Weights of a small sound classifier: 3.8M parameters, held-out accuracy 99%.
Rows from block 11, named by matrix and row number. Each number is 128 + 24 x the weight over its row's rms, rounded and kept within 0 to 255. All counts start at 0. Numbers have three digits each. After the name is the row's rms in percent of the matrix's.
# conv: pointwise conv (model.blocks.11.conv.weight, 320x320x1), inputs 160-319
conv.1 101:140125155137133103158185113057140156095096181106122117135129173151122178158083136171095137171140106120133126145113111092146092169143089133148103164164202125114164109129100126140094169107138094137104122174123124137077141165157132096143165147123127162147114088124154118131136137145133105118116099137159151142145110109109119143133102108125153133142103139120136138127144158143146151147129097143146153125074135136145126127138164149131131119148092110115125123143137134128154141135117148
conv.2 089:101104132158149126125132118091091147127139141069159155086124115077088130128106145092135151142094163152160145129099160151130149123146146154131096125148138100074125124119147134111137140107138091144120112135127109140150132160134132124118146123076127113129144083148066110098137126116134122110178139164107128115190081169152102158151149095145125104113127140142132103135117154117148105137092100110140122133154157132116156088140146111144124089149147137121106105095143123123113138057116090
conv.3 100:145107147104119128159133147079136104139140165127094147123155151163127117120048157132113128135097158157155112112126113141173142147127111142119108128103135101158135079139141166143133102095130123132113099147136088160148157140144133121101098139133161121171123114135126103126162137105153127134152140142142126100138163132079154117105148116074141146120106140144112161065082085096120125118104084098080143105154093137105130150158123114102128148142127132131073129083149123126113110139131128
conv.4 093:104128122175154136162126094151072166101145121090112128173087111110147113158148128132132122120144107160163101091140092164115121141117111097126131140152121129131111137128116131128139129148131129151126113107133135091117092115109104123123175109090142116073127128118136141103129120132137094136095129129113113115119058115150104129141114144126140129146114124140108140142105127101109105135115180106120138154094129113115105124120124074143127139133176100123111125148145126165066085153160185
conv.5 093:108130133141139058094145105123107157131133117145101149114138117114132127162138152162106147137122132087133087135146103175115110117140129119124124090135149093151116088114118105154141119153169171121110107129102145100091154130121103134157123110136175157137156138122122126144155116143076121164135128132141087131152128133148171110123108118128105100165091122146197155122106163098069142143137126142083112099112126142138110144131121131080185141149114113136106101073104137144131130118106100
conv.6 095:079105122139198097112123079138103133156117147121130101125157122109137124154115172141183117125119138119132114124133111122120132107137109119166111118137079093118106132128086151103145146126125084129136123119158126114098106131128150139120092097141143151145119112135103164140131111116131122104087104175136117130197139142160131094144148150179094104143145092114156112130136124104131159141124131115118125131138122098116072103166124156137140127106128134147113153100099132114150111130096153
conv.7 102:150074142143140130155120089126135106094118123126130135115151134119090087125160134165133138140093100118115167082118137142192160156140105164083089132086083117117120087111106107138118155146108136163116138151099137181116118083099110120131117143105106108147128131108127098120083112129108128083139083100120136151149115148135140116159135132134176128104134118078152121111140173132093122113135112081105164125147163127154108133076115117143132128155134125196106082134118098124172125102118151
conv.8 096:151071095167100133090151140169127106142139112123091143160142096124127151133163174119116123100085089154152141156165123087155132161126107113121109143134150127115126092110098127159112121132113115088120145156131151171114145103157145129133119144128091124187121119146128119109168162102152105147099156100138109191097169122109134107183150140136165119122095144118136115116123167142107133126099151114143128098111151111128103104102132153138102121140132103124142185089128119149118148150170131
conv.9 097:102129146152124122132161143127139115110176149112137125128141165153127148084133116134123136154109124097145154134131144104162155119151113072113129131096124142103137103110145151136133138116105112165117130124125118135126120120148090140143157135077132131149116091107135052137088101101067126098124102142121163133138131132134116163127101131139176127110164087101114110138115150122129100156130131143130116159144130094075118136138172136127129135121156148124113117138056116147181109125100131
conv.10 106:143160101062151108138123116121122063152113115147144135161099119169114140126135112096106158127076089095100180137118103102134115148107128126096062112104129124122186129145102123118086118147155145097162102107115117116140093098074157138147125095119124140106158124140167094147093126139134154107101100141103125103123194118124132146100148133165140130160114129093110156088107135130156152139109117095119137084129115118129150133132076093110158141128160095136125133155088113116103105123110141
conv.11 100:108116098178151102130134079099103151146148184189148156101131164103103131141135102121083124139193141133129127133126189164154143110124134122142092100154144074120131143119114121073060136118130122146109112101171146151127159143119138135101141107117090129148144114138096143120117117113149159115158119144106124113181122145109064106136157116142093126156113165148157167093062138103138131100118132131136131144130137115126124102132150140122107104080153140106095083126138170093098132114103086
conv.12 100:146125150116140114151162134113081150133135126154158143103153127037138147135152106116112127129120125125113118140145123138162140134123121091137161156139173109091126126120156117101083117145106128137148095112139159159114140144143142129160147157123098149122161127109101117129084069141083096118148110152072135157134143128157122123151152066147090108125147132138139085082076142098095133104108117160149125134112147095125156082130149133127123059095139133153121115113111113149181112079099105
conv.13 088:121091114126173116181118184108116128121164135133115100124131141117130083138124113147132148143159187133140092131117128072148106148115137102119144121142138160131142137130098128091093078082118135135147143120137147137085138111137117110144119096123099138118119144128125138136193104170103103133089105165154113108141105076136110114101136125135147072125136119138109165121127076164097155109136091105163134118107113163143111074128095112163117106133084119174077147140108141110097149153134107
conv.14 101:149104121115133113173156117086124144086136144077131140150164118178117119153090113180139104143147077111090173131068150138158128140115102127112126119096171104144146132120164144153157133069133095107128110115104146151128147107124120116117143134122098109134114129104168081149109098172141156133122118097148177152157086148179148127133151134170131143144171150103153162133091115142108131175102104102122122120122127104141162111159141101106126147109129167096120147168126094148105124138152149
conv.15 089:108077156197101163139163160146109158168158163170122152130145120150117125145109113134109090131138130141125122137116094081097153136144105154119097133112195112111152138164123109130167107153167135132097101144126091113157140081146117112128159154125122180132153150130142133142127142158114153123110130189142173104120085139104105103155161129118178138127121123130110141149112158138123124109112168107122114128181131155156133107160116146096101134154150126112117081111136123108073140134162142
conv.16 101:136131138142160107148141121108135145089086107088164087130131126135118099154083151175149095166095090116164085131106093139131084141162146143118174155122145108121146106137105103130109170118133109127131144134116110129087140097137124101163174129115121138122101131165130147137093127111140134100099080139158128164154112139139099156123147099124145177120103109130124099132170128142113146126111094113110101138087155117111110134142106152125134129116105159102126150174116136165136128143124125
conv.17 102:116120148132147097178183148122130166117132214122118144139132152161110166129139146181085131197113117108124143117117125160163141152140116124147170169145211107137114105136122108128104160124068114134152110139120165164103148151147127172168152185107131167114139102143161094142101139158125117139117133123122182107161121126096138100155131116135147134130097147117131157114122165145131138127127138162146161105097128111098125146118159143143134107120118131152126133137103124139133139129122143
conv.18 100:163113125136154108149140148128089141118116128129150090113123122122107124119090109125127121115174115123087109104112140109103133136143167103142162144123150082131157137098134109138123082100078120130097141095097147097125162122141142151157174170117109138127145142115101098158099096149111112139146137092110115118135139082136092075134142111136134100119119135088126117074152145149137095189132135149157161140122148134120119082113146096121142050165138108123097137147131150146135126054084152
conv.19 097:140086166148104115124148109101125154096121156153150131087116148100138122146123093141128143121093139132109127128113132104141136118117132139104099088118165114099132097125158108165135163077096111128119109120108110105141123111113063129089151072105107188142135104173089067111171075098124108093147167112111126122165095162127106156158120091148117154169117133136168102141121122146123124087098095120142127093140156114133146071135149123105131073117143135110099131165124119147162163132102134
conv.20 099:113150108076137142131115107116067142142113146160162152154136118077134125145101097137167158175161123108123133081155109146177134141125108125150103145138146130137105116110153101117140159103062137144167117100140136112110170091131118118142152114124106135130139123136113128180137116124092156155155155147101138108123141138116143130142141124127151150133113093134158123132147089118153159109077161155109112101101088116125107086137155080110145132126098102125133141134102119117160164108114111
conv.21 098:135117138094117149132111108116076170126166112108132126127129151134153100080130083110110134127155140136153128140097157153074106126123134136143130122154094096101140145149133159097099091099142098119089143129139155080073108125117097118147134145109147138165133105099111111119099125149131147141143117146134144133130113099146138165184115124128139096088135140132136154097145092118137108095136111127117099141112117119172082122103126122121074114152110114095145125189087115067172162132119112
conv.22 099:075141132085155124112166149108125144139087119140126186090149133128081139040152115136145126124123111132152120112174163178131156103144163107126157145102165121141114120107106068146121133133150108126100168147153175128136112149159164116123135137114129098101151116147125130131107149120148118124099127131119160123124119144098193176138104132148123136137153161137123139145136121134160100100109163097095108128091163150135162095156113125164145096133117154142124099161129150117111169131113114
conv.23 107:112114160148124121150165158137131135075122117078117106155149160119143144164152157111127137122102120158111103110133123162132126108132103146101101092100120092160152143131145096134138143134154160139144143141158131137142173128074114166110136099128074089152149147111148155092138128132142128098081109142135138140164125130118111090112150145111171128179166150132151136119130082110123172120099131139147117129105126171132109098154122141125121085136145117126162119092139094130139126142158147
conv.24 090:165138136121131115097104195091140152124080135085081149132150148124154149158144118120149114128104126143071181124140105110165140112111131096105107113090119134153108070093074129133144091126138108109108127152125135127076174136145109159175136153114158120139158145115130134150125147132129145151163129124112165097095143132163116168195122139146113117118144142136095140109122132150116134102159091142098139126110144158137119162096169091122077125125114083123107143087129158146103159125105156
conv.25 103:119147166135098077157168084118125155102126166126133145148129148176126186085122144193101121180139118110116089122136098145142150149145112162114125178152212128118118146136159108142096163131099124161132106131163103144111174131155127143136152159144129159129154129094156111171113143179122112136124171148123144146162145122083141143140110126148184142123130151138151150094123155136133146144109139126146173124114131116079124131111162087111111120154129144109121118109086120157136100125121125
conv.26 103:146146152147113145180181143144106129105170152113132114137129125154137124155141133185098117123150070133116126146111115084133134135131119111134121124161203089139116153133151144105111137158116107117161115123122129126096138141126114148098152151105093147137152143098159136139114168131170150097095100122132167172116071124138100067117156133139117179137126130181144142120150161141110145095101155126080106124108112134110143124146155068052126089096130119122160168143131143096127119122114137
conv.27 094:118093124117148077128090137147100160133146120095089159066132130085082140122140118146075151113188145143142130144093091139126154093148122113129086147121118081126124104125124118154083118145150065149107094134141144130146090142129091092112096114117128129108101090130143103106118150127156106143131143153157151097125105119101115126095144106067132118137130104108154093079147103118107104136141149158082138144142099148121127134134103111114101142099149158089135132109144081122138131082097101
conv.28 100:145127167125121132173134140119130113130133151132096142150141148150148127131093121171120126151110172134101109151110124114166143117106154096149163099138136072147101089137181157123103101122125107150177121189141138113137100133130115113116094100132166155141103146080118148110142127135160167132135096142149103154100133111153160091144136136063162170119095131127116158093126094113091135070102057138107143122149112114128137150122109158159105163133125128165122147139142116160116101113149139
conv.29 094:099140112162094127099130149158108078121129150153164110159132098125155128158104124150130124129099110147114131114141157138109093110076125155103093157128140139119088122126128129121127096142153131144124128110130135125126136076105131147162134151138160101138154106125135137114172101161141139122129129134089084143124121108105130155105103135098115136118149151144164120093140113178103145101130132074119162109065150110111174108127152084105071158122140119120121106107116099089153115111118112
conv.30 101:109103133151116132090128129122131164105116116131110107152095127120120141114151101134073109119098085142174109128176063133148134127126084155097115124150195116117121147109138173143098139135175114137132148123137163168147158128122131133080109098133090194138150111130123134141171145074105112145112157141153119108105113132137156101125130117152116166155169098138160125107137094115138129146092107153084093131104122098123126100108160132115115102091070153171120180121116122083132112113099123
conv.31 090:154143154135080106113105103138123126121128096152152108123160128150127148096108132155126147135128130119099076104160136117126156158139066207132115156140109130142109166144142121167134174121092124133123132110147111134130132106157122116115124124077132093146129114117117122124140121144144118126127168124119108157139121155116154107143113143094126114154100114142078147114078138139140122136123111138111132088143079115145146150156144100117133161114151147174136129124123136092114103095124146
conv.32 109:111152120134085111136137122133089085106136126146146125158126149147163136118107133137097146144086110147156111102133113127116134120145122105116104115137124087124115047107102140126139131095090149139130148124143118116125146079138069153090108149142153145168143084115151127141104116143139159153100122116137138150131158155134152100101127152086125159120096147129109160108100138151067157140127092113089162073130055088139097138146102116146090135142130142115144123132084094104137134127155108
conv.33 099:110148129067167112134131106143131166086148141164104176136124137190116103139173157104094149107132136109119125131125139160140118099103120114098118088150096121098103104122172120135065090099152136125128130107116145113107111123115109129115122111155127117099162143174100144107104124130152120151135122146137108099139146128137154119081160150116113143109112146155128141135138102139100168108155106151090118094146115129111105135095162180135147086156124090125134154094141111115185143098103134
conv.34 097:093142119168122109080135145110101127121143100131168167105119149122141159092113154132131120121136158113177136126163122139093113126128159105157099129087143138108142140195125101169161171163125121127143130123135094146121094121122112135141149126108142181129127131192115101165135114179132148158129117125149125168076142121140154113153082142056146147114096072105104088133138122114129070135154108122124143157134115111115094137129137132123126123100121153098133100136129096099139093130086106
conv.35 096:163131079159136110122165126135112137132111120124166131103141070114127136155093111112093132105105122120190138155169099107129069130102154125137117109085141104150121138104134128146147125117136110081113133149075134098169137120138125163129127117139132130145144093139130125118138162147095144121127120166092119129139126129114082124140144135131153137071126143063161106129201149107181122159123131142141165115130100165067105112164120122107129113082086125178148123154154161152152109096090136
conv.36 096:172114134172133108148139113121118122128103132133121104118152089123108144129146170108139138159180096133140108153107149143157139136122095136118125125135188125115140156093104116133070164129101146155140114087163102113114143125155121104149131133052154121063106132078118121146122138123152081123145170146196135171128161167119121094159115099120082105143104114171166145147145116115157125121103124093130122145104137138129162147163149125091098123169109138139144120161142064131148063132126127
conv.37 103:108119124144108121159157059147135160126147156130097158084120118094102151123145115133094146144138146066131168098142163097116149164127137090128120169100101115118085094113129143115111149142114090127164071148101114099109102126148124141129104131107096148096093106113157119104114098109079120091115131109116130132156148170130143142122101110095144143113106107120163127142154138087104089136125147114080086154116116117126100122112101157138131139100136144124150125149111107136123108107147133
conv.38 103:128137173160129128149160134091141172097134177112113125122152167176132172077053148179096119155153077115136133112111139118108108163141143144144096157164178119130125105154144134116120168075149120167118111124133104125094124141137128111149170150142120165148138122081133131162124125169130091134131117110098129151143114143133138136134115092138158171092089118110088179122129150129096101145106133167148134121105138140135149144143152167156144121121105094113105091116124103102118125126123133
conv.39 110:112143166116108138129143097130093109141094148151128074121123152118113119128183099091100145154123149145106138122086145129159080178140128192147124107130131140152080136102077143115124117119132125132143076142155132163111173163164080114071100133147104178145098136121126149119132149140170161095105120142177109087097144153057155110141156153130111127103095126118147166089085134159168133118123161111134134134108112114156133109118166068129128141111093143146117113149123155122150146128178123
conv.40 099:122168112159111147147114141147124142096140151116116136132128159157149137161118157113146150125135111127144081151127140133131131120102136118087203123184170125137139058139149100100119111143093138168113084136131150066119155149173122095103154166115142160152136131123116130108119122140131113090077138132146132061128157138151190102125133108130128088122171172122150132158125098105113116142129127124123099130138140084150100131120134116101121132123125142145122120118123174101120143116149130
conv.41 096:117128101107152132149138131146140140144146092135111112120166157150122126117147100164149125177139151144101150131129095113145149075147130129139131080120177141148166130161107136155128138143136125149175128139137135142139145184139133131183121075161131108124142092138155121120174126122134099130035179100162172103114140117075133127126140137124133168137142142159128128140126135141135138084115168134095106164142150146133140114158104124114138126132110144114113086160152151189182080139145122
conv.42 098:104143052136085152141090086126126164127109150118134128123140124181137112111171187085134141123118126098143142162116111141134099144128154144100143136176126121117132088103116167067119157132147127092133171143120145163063154073109133162140118097113136103110105101158138136092143133130136163141121157109112104141108153108182107173144155118120154180100145125112108137134131076124147131080155149111121092170101152125153159178108116172177100114149134133154134100100110117142132167140165145
conv.43 104:157109094099158163128157148147103096096113139123177157132180105155171120120158137140106138123143100118122123144136121095154160148099114125138153139133118125160115124124143158136145117122158121103146164144090150091109167114122151104119101143136102123168186155103135143150157128101136146148093125118151083107105112111117118111172151113102145155097109166106125100128169100145141100111149129133110151146108105138173112119158178120142163125157105163087151127133121172113112171109116138
conv.44 098:132090131123157124152158127096072148142148144134149176049144135102100081136112103154156151107108162151127148146109129124133145125152106083122097141162141129081136136117159129126136121103132083138118113144122144154148124136129139119120146159106104125125139112132069148075123124143120109096174183160128137102135105154162117133148129106153100116133156127116139084144129134109139115084096101150144125134150153130135136091101144135142113062124142143119071137104142138086151107072100096
conv.45 099:130158166143086125148129097126141123126105143105103115113108151133112165096145130136137137107142128064117121104096118136093128132119146154152075108127158137146121120143141122101123129141122074147135124163102105149138115119155133134114160103158117137109188087128159128098140084142120137127085138088160117113146132137089139173138118145125130141148143170133136127079128083097121108106077131123140121082147096130110117138147108125116137151089140152155112096125138110148167102105134132
conv.46 102:143163135166176141152140086147140112098126145107064165099150134145102137154104166126144127104108132124121114113085118129133111120190115145127139133142145126098142122119156127130108141151128134121104135082110112117110146128128171121112116146129111061145153123124162117095110098134158155159142120103136084087106112122176169126076122136128096090083091121122128123123129143110166101164138134119100164167108095113146088149116109113134165155129161154104140141171128158115141160121085142
conv.47 101:122123113152134143130125157130149129082116126126134160142090159148126161155105141127139074147131128148142135132141150149137103134136133118180133124143151122113067103152165082155182153101108107129108149160112157113117161143157119167118137142121080116119100132157144132100114133182102117117089091121090170109154166123131121122146120107141102144130136106129082086130107158145154182120122125152143129050126122177084135160147150111133120151121128115134129121156139149143114163118151159
conv.48 102:189133145136159118128152119100123119133100072139115098140131127159169171130114153122153142159154121073146110080126131131166124121141172127111096160118141107147125126141115140104129124113095113164135130160154147113109176111145126133146104140148142132098126111134135114130111095119121129125133089159082118079105140139128138171091104153126122111110164127137147128125094108121100138137117116147088125148091131111170121151139132130180127120186121119176121136124129120149120135091080102
conv.49 103:133137138135183148145104164120133171159102149146111141145092175152126132125095147115145139132126108128090145138115136156114119138102131142121151141152150132137109103131102158134122133088104139114117116102148094153104149178134147154171144135140150146172081156103129157181151136105109097086100130117077143125123096125140129157133152110093156138146065133147139164133124142157135087099108145154158086135125109114116096150105116151163159149131173094148106108128145121121084172107157114
conv.50 098:147149130143119114127129139085075121125115128069130091138121137138128127138073155139136123144133102077117165126121134088133108159131140113158097129139133069123117133100117162102148134095135114111147134136099120135089109170141124131157162159120147140152133102125098118127138105137108135111103130155107132127091130141139134111106126124106111124129113099116122138103095139142150143135143093142142126137107120141143145141146140140127143128153091111142149123141121121143111117054092144
conv.51 099:154169163153143130154121163115151155146122121148142107120117149120156130126076134095124139126162142089139133103114097121162112135136130119122090113128110135138091124148136111124108112138177138123100167075122172115194065085135147122121132105096165101117125115164130108087149152100157088110111076196149137138149119118148098155152127068111125104124121105125149118127149119151069094130118110109157123107128128165100090138130118157152161121156133099143075112146150135140132126128144145
conv.52 094:166155113130112121102126152137169150119147111095101127124101178145118134109119099101171118111153127090152103157118128111098121149141152143133133136107137156106105109155133161151137108119176129128122069134106074136106116128138155097152128122094122136122155137136081093150158120142125092073157116114123132111086142102143137133160137061098134097146142125147122104134138126137121086126087116110140116122132135154140112120153148121107123085103145132128139113142182088184111120143117137
conv.53 105:154084097084119154132130109113144148082106138122139119095148128133130114113148153149154127103093119143125105066144170111138114144102119067108121163150142143103068119125149138130132140137143103112103176135115145144103110105106096152148114146125113086132113124100143117171130113120125130136111088148131131108163116143139137128137065098111126153120115132117080146147134131130134107142185138151164097115125142149116108120158104122155113150129157132159104106115090152112146123165089137
conv.54 095:120147161136113110108114168154121162138111124083120145126209124134128134076140132131132126116130133137151124132130159095138115153132118115144148146092125128173147138170190109126086141135107091122181092115122087111142124098129097094157148146114129116132130135079142137136096132158170124108110137133166152087141126088144112125149146134146119170130133080159081133120132144147072122110121121130131125115125087155116130137144168118118142124109132117112117164126157128101133152129160104
conv.55 104:176172088089076132144114153149141125164091150121129129110106108128112110168122138139137130132123159066105157137088100135131112133163143155147180090162153153156124130145078156166095139155147100131154154128105150149088137121118140163087154115139086130106148111159144131103088153084080153156143098113128149130103137106162152167138081141138110157143128141148095104125145158131133167179103112091142135128103150107160146128157138130130146124139129097111128159122152121081113116122140144
conv.56 104:139128124107123147142094130161103133138143119130136141140151104092137145128153092149124150120129114059144138093135125106135150100144131121136125167134096136127147080161110100121130120156054140134157141124127138124133112121096091122097110127151095121129127114123158121122133107120125142108080163102149146145130136137071145125110100152085118155183102134094149119135148144147095142066116156097086133111116081074102118086100103110141122141108143156090140158119078119095167138088133117
conv.57 094:114122204137165127119112176102139138164184122133140130129133109147110115136154120122096110102168127100100155098154165112128097097036109118141075104160142114088142083169154167130083169142117126127141131146106124132116146132138124123149113116158115115090147129131179096108148148124142143139157116122097078134114109109149095107140107124118124156142145103149160116148123105156096144116120090149147081152134147128142167141099146115125131101087167127140125142105115147099118172102101119
conv.58 098:108084111100127059114102152148094138104148120103085138113152127098112128107144128138090150097134131143092131151113120113130142124161138114114111182128131094124153103113147090144079136149153101136106101133129111099138131152125120133139094089136135140097135062124148108114141152124154096142122098142140150115102111157091129135084145083097166101099137103107144092093154131116131113139137150103085137115140081144121119134130094120133124133152126145136141096119144118118121158060104121
conv.59 099:127135107076158097109158133084108151091144124128153161064137136064076123095092119141118144121109155141082125161110118127166141113140101109094110157151148098113138128131160116124102147086137110143137128151135129116133124139115130153105143108100114137122144108108073123107151114134125134119161104118115141176105101140132082126134135110142169104121148117130188088109112127105135144142103099139144119138138141132130115098135123145130103132111136131180133143112136116133137116079080079
conv.60 101:180164161139100128155146127092137114149166106118117173147106132133168102098103121166148121120102115160140114143134144093104129120113113164117127159134152169137108189108137136111107117087152119067136173162142151112070128133117146131164109122124098093102112114146159086135104124148123109105120148129102155137112118091134140136111166111126146085113147103138120138128122135111121102162131140151130133182121128151124106138150131121126131134110092102084133148140131160112151164120106101
conv.61 109:098115160085125136088138128101124133135116088133108151148122103115167152126064097101087136114154157137128061113150120143123145150147105150104172097186156128115131119163123129151141149113128105077097115131092095112110127118126111103115124156109123160129152134131148134131106132099128126165126083153125138150109165132128123119143109090124156094108149181097085117108142143120101134123107124110114148170170113093125105164097129107147167146134124104171173115110160154131147132126151146
conv.62 104:169116120113082121166178089131156087165094136184147097098129170133088098140121169127087138112131133100094139126116115129143116123082097153149111139151136077156128154164116101184157108110111124110134066116062134116135155112161140135143086143088114176136162118120128096131114132168130149134151147142122112140099140132128114112090147096130136132177119108100177068146086182130116119136146128115110102141101140118114141130106153125124147118143118142136154109129134135136131127139139108
conv.63 099:126098108179122121130159136146102137150148123147102142123106152121161157136152092130123096126121136128115135124148134182126107115152154086145128175134175103094131093150107106140115116150159163120132110140117101114138160132163114137125136123132121091140137154154158137126123144124162098088066180096091136135117109126160149100095142128146171132132142107112134162168115120113063125149121148143178134144122117147169176137124170128143123124107125144106150163164143167182173115150100121
conv.64 099:120092119129112137125106158171129117128113080105107154116128108116133120153094103132132131149147119107136121168118103141111123111097118149149139124113107135118149068129098129149145125113110158099096148105161148115143156115123115122072144125132125158108147138098137129125126161143141145142142127167126096126141166132170176134109136183095167131126151123176114088113092127120164128138123100134110117175114118140104115136141129130113132081159146130161136090121126117139100096083141112
conv.65 096:095113144123096083182188150134140163116118137146115146137149156166111168116130151143089139141110107133123143137163170136148154155153081114149163134123200129129120121108132142168112176149121110103128107155143145142133136126162120127143141147144129141127136123151145083112151135165164092135095194134111184082170117089079131074154156141112172128128143118101137155123150145139075130119139138157126141125126128125142169134113139157122100125130135180125095142149142141134130150145148155
conv.66 099:114142118153145111114154162135143125172116136114133144089109090141097130141103107135056122128139136129116145140116107109120073136098157110112149127123119133138146144123118173119098144139158158119130161119159119123143124198147145110125136144142141144124134098158086105152087143113183150177134142142114119126151136166145172179142125103116126144069091070125149132130123123108114144128141113096112136158095141149125108142145119158180130139150094154133116100137136104135146165136105144
conv.67 105:177130133107137118130123107141081120127094146110116127145141099123132102123115132137088108113164116094146138134139110133107124135120153106185121093080136059130117105168139134120121149134079137109132138130104122143112167120092105164118143192135124114129115074131137147124132115123130145097160137153136129107142131135162123151118131137098115131136070146104137122064163157168126162111120119108110174146126148153099132105077148139149157112135114131142146152193097173133149133070151119
conv.68 102:149118165120154125117111117147129095179126089152153112083094145134130170161122119110108136110137077096134132182110135139080109159116148141140146141137136131139147128144120120121103201147062121110106109145070116131079149127176144165155141116140114135181145107179128134095160146158120151127126111155103157133106122084120109081121115125130105129133132143130056112122142149104147120164117193125139131133098160132146120127148100104128117111111124166124127107119135089108110114093140118
conv.69 101:165121120111112106107126133124074146117145129128127145111099118131131160124115193152130155136110153146153125105114106132120152114149133126168148149112116097115090133117107111096130129089100134133155127150141075147158104136132078108111141131100144139115133087107123119186125127149074132139143164161101120143109125099106126155138129135137155103105140101155088126144079119124074112135113083127138102093144134114147135139107106172138084115097151121125135108147110103113123126106133130
conv.70 095:133139192089128149116126155158120117071143104112123136139137106146140115115110157177120122141122161097114136107134149121097138144149120093105138128095194103155140135150092118146163120127115118146105154084116103092138091153107097066136117107113123113142121140127175112110133156096137163060098134103157093185132134146185105138125144133136108119108159127130164146144163122171115164135110126079157144105097120148136129100159126174115129147115097138087141126143117140118122119156126157
conv.71 098:147121138147114142168146111117131156161162140116107163133141149095130093122101103114094091115140112125157154134132137080102091110083108092135136096141162097144131116124119139137137089144161108099131129146139139167132138148130117121135126108155154130158124114141156111126098157134163146147087187077136174120098125127157106100169097151106111103120153110124152111111141086082127084146151137105124139135124091127124141128166083141140101185154105147100118126118162146162157098147149108
conv.72 114:131117108155091127101145135139133101122120135143104138117117123108136099094135135130108138116111127113130156144140116096117115131086134103116106135096141118151133091118103113104141141123092098103119114123111101092126128136137094110126178119101077142166113104141117103082117128104173136123130118148120100113173127158119097108167117137069142146122077095136109112146136150148141148151082121167120132076144098112123108082119158145172133071119106118150107121119133132152116157147145157
conv.73 090:154104129090127137153177183149132112115135162170098168144094152144157169152131168199078153134130114142126151111129102150139146145164103152160108115127191157151133115118191126162112107135157113129141117129134105150136137118168113138089147151185140151126114078113146140136146125141152100148086171179160163105109112131108170123145127132121130165143090124125164136151123176125172131128129146147138089126127118122166113117148172172141148107133138140164109139157136120149134116129116134
conv.74 102:125114116151146162155141117175171095112122150119127138136151178146163063138155144161109099104170106125167129163140156071065112129102136121099137099132170151117158122152148100103126140113133127143101155121147155109133154107114131088141152131098150096103126116119141104101134115162190106113126143095127105106187092151171124144122143140140092091134139144133136121155128142166156111123108099127132119145156119101145140076158132145151120094122138155089147122157180159113133110149138128
conv.75 099:115122123120126102115128126116156101146138115108141120143107183128114103126130128086179066147110132158152136155166111109126143137164128131113132117128175089103107119157127159131144096149153120110120099118133141103123162130143098139125117097144096148120129174123138084142080113133118134141121158165131120149132160142118120133149135125112126121151154138138090139156162152128099124149131143112108141116134102121123154115177148169116119087108149140145020183145150132091112079130152142
conv.76 103:146093123155143067127134165074136109146126151141116129145117149121154098116067147153115114135135126158153135132159094157093132143137091102118099128126125135098124132111113071137138118073114140141128091143106184128132129121124072127107106145154136135140104111101120110136113125132156115118153145128167142104129149131139137135118131091085158154113117135144146159101087127118115139155071082140112139134132143129098140062140114153111074132143143134107134158095124097129120116158153078
conv.77 097:114144132137164163160096135138153164125122159150154120142147101136146139124139158111126123123133127120145124178138162115113128137135108072099103107112131145108153145129120151126127136136133165136105146122111171182089126171169150131142149135121158162097153135161141147149136107148113131106070126161139089113140095070174179150111073126168115126093126138166150120121127117139079117164139116145120059112108096143120153118113101168140179127134150122101130124126119145122131145103178153
conv.78 104:080075101138115175125133101149097114129159135125120136116093113088160115120109139133158124162076171104067088178111129110120087127138119100076113114139161101137122143142163124142137106130138120146119101120165122139066097124159133124126120148132152147144133149139142138103144134084096121093132089109081125139106143093113120156156106093121139127126116113133139141116118130140106117136099135130137179132086118087147120143160132157097070104159118155134099122161085101110148105132141159
conv.79 096:075128135129114147153092097150133128168113105195148157137151152151123149145103134136100117086114113075112164098086119141153125148139171172161121103130144093168117133176159156128127099125119100159147163120130131163109153136140159111132126167111135102141098093098140124136130092159075180111086149152121090119132107127107141152127080145101176100149106114151124148136143166132147152128105140078143140122089091098102083153141107129084093151134095111106114177119134110106138121099117121
conv.80 105:122122108140136148114150122102144106130099110127105129129108111126129105117127141144124174139119143148106129118170108121178073121067163117078126135108124123118155100143119143133111123120158120130132148105087134130094104160122138094152146099128097159179130151133118155159104139103103117118155133104109120137100140130124132140123107093165138131142125124141095098126126124100165142168141085121143104129103136096131161105132166139143131099144071150165155127094159209149079121128108133
conv.81 095:125136117150124111105170127064154093140139119130130077104134113131128114132060139124114103129166126114144131153120102140148095148126149128148122089133172121116181138122145106127088142079127103116141125167123142140123107160164172089167147126138108118145092093133117120087068097120128127093132097120157094136134110126098159163145121077118113123120131080139116091135116135139163174145134057162132125166088130145118165127158152136149151138102076122160089158171158171152097142129128157
conv.82 101:095133142106127143121129202121159149089106081105132111105171099105154169139132144110127137119137121121162187114173104137129110139118152105158104108164092157111155152112135088083100151112113114141122135196159164100151119171132143132129123125138119168151103143093121171091122082075138128137124097103119117114100094100169144145149126109115131185136147099117157106144116112144134114126157106107111136161090130157146106134118107148132127121128061095150122146131138094180140176125094147
conv.83 100:138112161150146109119148108141109132114156143103128134138122159123124140073138105086086154159135121137134163158099129126140151121155078108123105094092114138131145138090108155130132144146146143137141125112155111101147124124118109157133117122102091126087115081128151098125148140097129095161113141106147163146128140125144089089076104150113110135159073122110149098116141126127134142132097131074049095139143103139102102091156131133140085112086158149147129123103142106185146120094123159
conv.84 091:105152120122135122140136145114108107147076152096133123151131152109108154135112082132109121163138126096125054138099140132149164098140148131102130115101104125130143133092137167144155152168146092138135132097162128112140115071129145094174139168117154131131126158129131116156102093142134127175103178143102122107122138134179107161111118115150140065117165079135150133097106103099112112151106138071118144102091111135143107158168131125120138145109124141089113101106113101168099112139103085
conv.85 106:130142088140111120116079115139144098159116114123120101138120129148169160106151147090100118114092150142185165113085120100138093105091151116127118092133118108112123110045139100102166115110159162129151157156108088155157140132118130077097066145132115143103143135143157147193108108151128150158098103116127136145171154127128138164153142131148068105130139089143118150083119139169135157167122164109117120115102131092114106125124145131115146116135117148142127169167125126172133102119121131
conv.86 105:101133086099118122091173085118116110076137110152158144136132128138143136129108143115122147117126116104118128136120132180156072142145143065143123145137155116137112111184116143107125099134118156117129109114135155120120154168166154174131135117108123121170147104143131127117128101081125124132131082174115128147133110121188137118154134141150100115122166135136099063121115134118140130153123145131149126150088152129116120123164157146113112112139113146117126135172128143077065126120071124